{"model": "contrastive image-text model", "dataset": "rendered solids tumbling over patterned floors", "train_examples": 97500, "image_size": 32, "crop_scale_min": 0.8, "horizontal_flip": false, "translate": 0.06, "tokenizer": "word", "vocab_size": 61, "loss": "sigmoid", "embed_dim": 384, "encoder_arch": "repvgg", "encoder_norm": "layernorm", "encoder_activation": "relu", "encoder_depths": [4, 8, 4], "encoder_kernel_size": 3, "encoder_stem": "single", "encoder_widths": [80, 128, 240], "text_encoder_causal": false, "text_encoder_width": 192, "text_encoder_layers": 6, "text_encoder_norm": "layernorm", "text_encoder_norm_position": "pre", "text_encoder_activation": "swiglu", "text_encoder_mlp_ratio": 2, "text_encoder_head_dim": 32, "text_encoder_fused_qkv": true, "text_encoder_bias": "none", "text_encoder_qk_norm": false, "text_encoder_parallel_block": false, "text_encoder_inner_norm": false, "text_encoder_positions": "learned", "init": "kaiming_normal", "residual_init": "none", "optimizer": "adamw", "lr": 0.0011, "beta1": 0.9, "beta2": 0.999, "eps": 1e-06, "grad_clip": 1.0, "ema_decay": 0.999, "magnitude_pruning": 0.3, "steps": 7000, "batch_size": 256, "epochs": 18.4, "lr_schedule": "wsd", "decay_fraction": 0.2, "final_lr_fraction": 0.05, "warmup_steps": 210, "weight_decay": 0.4}
Rows from block 3 of the text encoder, named by matrix and row number. Rows with one number belong to one attention dimension. Each number is 128 + 24 x the weight over the matrix's rms, rounded and kept within 0 to 255. All counts start at 0. Numbers have three digits each.
# v: attention query, key and value (stacked) (text_encoder.blocks.3.attn.qkv.weight, 576x192, the v third), inputs 0-95
# proj: attention output (text_encoder.blocks.3.attn.proj.weight, 192x192, transposed), outputs 0-95
v.37:128057147096128128149128193146128184150128105125128128172128128166149128085128146124202112168128119051052207128134160139128217135126128104195128060128209080128099128128057044129128103059139202128189128177075128147082119032128128030128172065225101141128069128101158128128180160107212160172
proj.37:173143128140144087180116079087095128052234128105127153128029108164096128128215128133098065099155150070075082094089106071128162128128083149027077095145219153128098101128144128064139195156175191128128128076110131128154085106079172106172128173089149128077147128128128129088057128141161128209
v.38:128063128128137121128110128170128111128138129178118097128177112128122109128128127129132131103119138128148149128128128128114141128128128125055128101124128169162128128102114142158166112099128100128128128148128166161075179089112127128136176128121128140127128139148109128179153128128155132147
proj.38:131128128106122136158128128167128141125175128142104128128131126128115128098128151149098128076137115128128115121139128120133158099128128130113128102120089155138128128155093128089117128128131134130100135128163121150128128128147128160127187128119087128102105128128171167128120109128129126128
v.39:144128128178124128134123141128128155111128128164138128155115100145128116092125128126128125120142128128128128136167144131135128121118133128128128114099147128128089103145119127129148128098128088128090128158128128128148151136128128128135128131128128127111128097162128128139128132097129140128
proj.39:127128141128135130128128132192130126141128143128128148109135109144163138147119141144133128121121091108116128112154128105116111118131105175135128128128128097128128117128088128143134128105099169158112101147145163128163128119128127128119146110140128090123109158128128130128174121128131128079
v.40:128128088172123077090162096088128082147144128092099128122152128083128128133128130124128094141166048117181134123128085115214086117103123165069128128121115193115124150128097149081128128100128128120128143112083130092151199175091180249146089177128128161084152128046086128199193124128058096128
proj.40:134128124128094124075106163114195128128128178139187148091128118063131086090128128128059128203104057127212128180121097128086128067170189088228148146128128106128140145125073150146096079050147141086144198150128128073093189121217128128104165071128023136201085141054134160162169135122141128111
v.41:128122128128139150128115128128119096125120139128129124143125128155136134128128128140141113142125128120145128138119128128128115119103115123090153115134135128119098119128128114122132113107129126130128116128145128139151145128132142128136149144142128139143134148127103138133128126128126126128
proj.41:138118146117133116126145117128128111132137108146128138117121137122128150119128136118126113136128119126128118128139103142142128127145103121112130132138104131128128128128137156130151133140149137145141131129130128151126146116128140128128141128137128120145128147128129140140089128135145110106
v.42:102118129128109137089104139103154094115128128091109163106134124128128128117128128172153112109135113125179148128128139128151107129128148128064156161177107138128138144141110113099145128126128128136137128135145197117128120130128127128117117157128128154119128165092110128167128128116158128128
proj.42:168128128128154083102083128089146132135117143147154117114117128127123121094096128120098147151128130128162096147104101150128128128138128082099128133128128165187162118114128128128100128158168108128128170109128113147093128122128128129091128128103115113128136147092157136142128128097128111161
v.43:218128128128157128128153136220064169128175128193128069201100128154128155097128128096175082128128165131055148077236128162128187128128189128241152103129220107128081046166128136128157050045128117134122061128134000166128087129230128043166255127166042092081119070149202139128128145128128145099
proj.43:121113075128125105128128107203128128107128131107128128157128128128178161204209128128170100112129135082128129128128112128130086182083102186080033095185206142000128128128128099118166128155128229128128063085128128128225178065113227108185185128128121088048128136190087118128163124167128141079
v.44:164120093128160128174149118148057142128170124125128100158122118076135084128124084128128109128128128135128130128208099128096128211128128115227132093152153128150128098128099128145099128143128128118128128128116128128100110128196099140128128128149087083128123125159139096131134164152128104116
proj.44:143105083147135180207149124128107128128128128100123100128128117086155112128128146114173128128092128061099140106161121128082128170093185128128067115132128097031128107101128138076128077117140160081128128128134128135166135108152134154128124128128117134097128076202128085097166103128090124122
v.45:100128186128112128137128137128128128127111128109153101088109128128141122091128126113212147139109128106077128128068128092128206128128141128128090042205167036096156128159077047128138171128177233134197128128128128128128128128128062008128128060128128108128128128128128056128128128119194167168
proj.45:128128128114128097193086069073053128128190073128123118159056128194079128128233123162128076128143220105062066078128169066164161167062074134128091070152205163128121121128176176077122223204128127128153104076128124164109021108026089143107071188101238143123116128178186128128050117089141164201
v.46:135102141128145103128112128128170158128128096207143142115155143142112128111146137128066128132080136128117128145155135128093128128115074156062112128050128182128082143081146128128164071123125111137128113085129128148128128122128158127126137128111118148128089128128155128149088128136134153128
proj.46:085088128054128128115174128128161140131128098133128128137128107128105128116125120128128128083105116172128145099169128128128124128128116103135177128113142108117093133151128128151166097128076144150129144164167161116160173146151140128132128170128128119100126140110128167124128128125128128076
v.47:112128149158128128104128142126114139114141126122128111173127128158128122114146128111128128128154136128128165140142128128135126128128140128128133146134128124128111089136150122128128128128115107128128140128128128101128128125174104128127119128148129140114128107135163128128128128105128148119
proj.47:134144128128128120128171128148128128128128129128127146135103126128128128120128153116113128142128128150136132128157130128128122123128128128122101128139139141109140120133128128128128128128128148145128132128128150128145151128134132128141120120137128101128128129124128124139154128125124142131
v.48:125122128079157128104082164145174175071128095178128124098139146176109138097128156181128128109069128161132098131139124148103128128152069128017104128128128128128128128128171175150128128146128162111084128128128206166128128102058128128128180128128145133128128062128148128091055128128142172167
proj.48:089081175041148148141128136128128163128116111128128124130162128194115121134128101139128145128146130220117106117176150128157179128170049081110192135089090135128128129148132128184168128175056081177128121155182128177142128125128131128118133128108128128128117147109086141161128128145128128128
v.49:130159095174147111098128128077073151128128128128138129110084112114128115133142128113128110123161128119092148098128107128154128155092164128128128128169128103157162119170109128128097174128144178128128166161139090081151098159162079121128103118144139097128143159093128112089115171128101122128
proj.49:128172137204128140128128077094069128151114146117128119128128126128143121159128160128146096128111128089128122144128128127128106146125160131089090128167128128117128104123128128114091140109184115105124128123128128128128069124083137138118094128128161128161141106157173128126083128128122128128
v.50:128128170099161058128128128128050128090159128128101129065115163128155128134128087126128161061144177156121083099076116104138075130092119160145128106166110062127211173140181129144128203215128240116142128057171129170128096149147128128112061100099150107188141095177081060018034153176079108167
proj.50:162154126099114175128128128128128162141087106124160112131168176094128128128193128124129129124128186128120092084137174123064145128128128128128128128065133128124140184128171089184077127149106066162176128128128128187142029128080063128128062128128237162128159122201146128087081128128077128114
v.51:108093136128131113122109158148159119158128128128102152128153149195120169124128169204113128128043128128123100170086138083136128052139080128128149128098144139126109136128128128132148128135131110134100096128143128133156128094128128128154144128087138169115128100128106128130094112103128176128
proj.51:109092156128125088128170141111171140128111098133082134116159128128098110109093128129133152117172094151162084128128128128196152091182071085091159149109128132166128095156146145188137149128099102157128128128181141128125128128128156102108168143128132128125108171066128192128102091128140136078
v.52:131178102128134150128142128128128138125116084105145128128107135108128113137128133111125150134128114128128119116128113142128128136128116081169128131109132103128123145128133128128128120135128128132128121110149111128128128119123088130113128108128146128128128128128150125128113128175119128130
proj.52:119128127128099110103105124128117142143134129147131116134128128128147132128128113120113102128128109128101148131099160130140128119128128120128128128149114138128114116128154120120128128108128128099123121130112128107128109128128128143128134169111155144128141096138128114128128156113128127146
v.53:128128128192129128164220168158128143113122061190138107092085117072128128138153125128096128128181148154125116075199159230128090195102157128186072128128155115017128135115128087128145000128120128128128128177093049133147174128129128188141128097138127128128098128189078121089109074192102128036
proj.53:128128128128111206128128174128109128084128128128090141128128079124171106128128128128160114128103128087128216087131142128152128152128128128128151123124215033128071128128117079128201058087076128169128057128090128136128128151138155055163092128161128139128134121155103104128128194128133168067
v.54:128128082187128156110184128111128082144124176084132111158139097084128136118138140128105095128177072128148202128141100132128130176128180149165180152128128131096106090130043072074077128128140093145128112215059070144090196096160128128128110153168129119107124201079105128128128109158128128099
proj.54:128128128224141124140111135128170104095171122128183124117085093128137128128080188130078108121128126033147167147100101128131139128081128128159093127128128128091146127128092128053081171088128154094128180087128103107128163108165139128128146142132059156144128128128158153126136128128128089183
v.55:117128128094136107099113128126122140128141142128124097119128122141128141128143154155164136107091129111115118161128132098128102097101135128093128156140118128123135146116153131128165165128128128128114128128113128132151149106123128128128125128127145135128131128128116128118128147148128136128
proj.55:126120171129136120128128128065152128143134136128172128118150140140128128113140124128103100121168140147128128122128127147128158109128135089128136111109141135128128136128133128128105128128139116137128167130144128128127069128111128143139101123128128113132116120127148128150080129108133128152
v.56:099040128152118128128121128154015128149128167128146128124128084071128128101128087128128128128158152113128152128128126075147141128064128161195029053128192031110128128127101065104163103128128233105156117153115059197128156137242128031122126090128097113128128082194128128128128173131128147157
proj.56:198115065148128178128146089143067161098128128128137163128079128073083132181128153128128068036128179128100111128128128129065133128110127162067128128094208134035130183128121128128128134162162128158153113065118128128128128119096083128183133144128179144128128028232191070047075128128091128126
v.57:166145037246134188128198067079120128128128177047165108176070100051120127131128129128123062128211091060152211128174110165161104184107197128239128167128161128128128128167128122098074113086128094128156165211095067098081128153128107128128136128165144131121128128046127109180210142138128063091
proj.57:133140128249123121134117128153146075172145150128128128109078128022201150128060211103111138128128080019135180128128068159128128135059218170128068097128123128128149108078128128099128128128209192067114135087098128057117128080179128103138162128140014149166152101126145097125128156143116083191
v.58:111053084128076209104128141128125101125128168048189128149107066144119173128128175164128069173128091128113244128110128102099198121128184146128206132243196114162128128183030053077130150051128195153175128206128129136059147041183042128128128149212128128100119199012128108128223200149189097174
proj.58:128149115213146057202088128061132101128128117115184128156030093128108177128125209141071075124128133043126128167054076126145128128128097154077079098128166173101128101125078128078128219163220197134128192072086128128103133075128128143128162122101079128121155072086128159127089132128156113237
v.59:128185045155128128219122039128128075183128157128128100145128118007128087128109128121128091087128128126148098158128041134150054162127147075128128166163099128185128160128085146129128101190200150128097128128128066138112128162128135128167081127117112120204128128128087125128128128128024128129
proj.59:168128128195129128170133128128189128215184128159185128180133128000140128077128128128128105128079128094168128128128128156027127118127128155169128145104128099095178185113111128060128083128128099128128128094128128128128151128168128128148157144179058128194143128128171104080135128154072098124
v.60:128134131128120116109128122128125114137106141116124110153128131128124115128128097122120107128144128122124121143128138114150107140147139146105117125149138118128128128126133128128128127129128124109125128128110151128128146098112150128113154128128145121149126136126109130128143128108137115128
proj.60:128119128115133150127147128143128128124114140139127157137128147128123138131133123108128136128117117143144121128114111119101140115128128123145116140127128128128147108127119104100139132128128136128123128128128128121126117128128115128128121122132112128125133109128128099125111128115128128119
v.61:151174125128141106128128086128128128127171101082167111128133128124113115128154109128128126127167128160093098100128136159127107153141140073188113128128135117128128128128146133122128142129140128128110128130156114128147106161128096100128128128128128116150144128108143102106117128128113118128
proj.61:130145120128128128175092128124093121134128103112128118148122110087132128133128132128139116141127146132112127151121128135128127157128174142123105131128134128121154128128128108132094099128128128110117104125128128110142088128118110144128125129128133144128128120195149128120169114128124128128
v.62:122135128135113110125133112117128128136128132115148106128122128128126119128123117128108128128137128112128111128139128163112128118131129128128128133131128144128128128138115128132128118128125122128128133102128128125148117137118128108128128128119128114128132123140122125128112122128126128130
proj.62:128128128128099128128128128116128130137120139137121129128139124128137134128128147128145120119128128129118137128148142146128135128128118128118151130132128134113113146117118149131111112140132116153128100141142132134117138132135128146128128147137128123128126110128128153128123128108113138153
v.63:131159128109131121170140128128128128114149173026128128120128128108128096146117083125192109128128156128101153096099138115100128128128128128255076105236126128173183128153128092137111199175188254117148198160162118183094128128239128038116128093133108128199131090117104128128130128128133128176
proj.63:200128087147128128235101043116052106107128138128155100201112161128121163195128129127135128069152192113128051066080128117128148128128128128128076128128128164128179171128128116128097128195163137132154128039086079128128128115055128173136128119128128154133157078128128128128066128153128126171
v.64:156078052128155161151128126128128221128153102102177118187128153170061128150128184085116128129146128128128088006190092126128166128088135129204191149153187128120150086128128161144128128127169143169192160100129128128147075159151128128128188143182128087110109128066176097109188128128120162100
proj.64:181105128128132128128109076128032128128197128128128128145171128105128128151123145069142093128128128128128158099153146090107167109154128128128178164182161141140140057128123148095139157178194099115128128083094151128128062162122090145128113137134155100105097110058175128088137133153115148143
v.65:115128128144173190175154094085128128098169176056128128156124128143128129163192141090173110121167128075128047039112094128128178138162097128138128128128128128080088151102100128053128128160128128128165124102180128138169146165032199146072040164128205077128163179080210128128131131128128154128
proj.65:131128087088141183133166128079081128108128204085128118188128118114128208208128155124166128139160128083125128077118147128128142098125078193128080203165186086128128199181163177000167163162128128139128089128088175128195169128128153128095128220097128128128124156116128103123128130156065128121
v.66:127110128139107076090128165128131128150068169151128128029137096075173128113128087128139128141121055068126128168105128109128128161160138134105128095185178136084107125117128094093113060082140179061100128141128210061128148128128101128128069128135128160128133128187092192171096214111130109130
proj.66:077171205161100101169167175128128088146040128159140128128141128106200159128079127162113119143123128128128210128114098150125128128180147128128128128153131131128144124128128128095104096061120167128103128141108163102128151071128161099081128056128056135154128128131082112128090178117151128127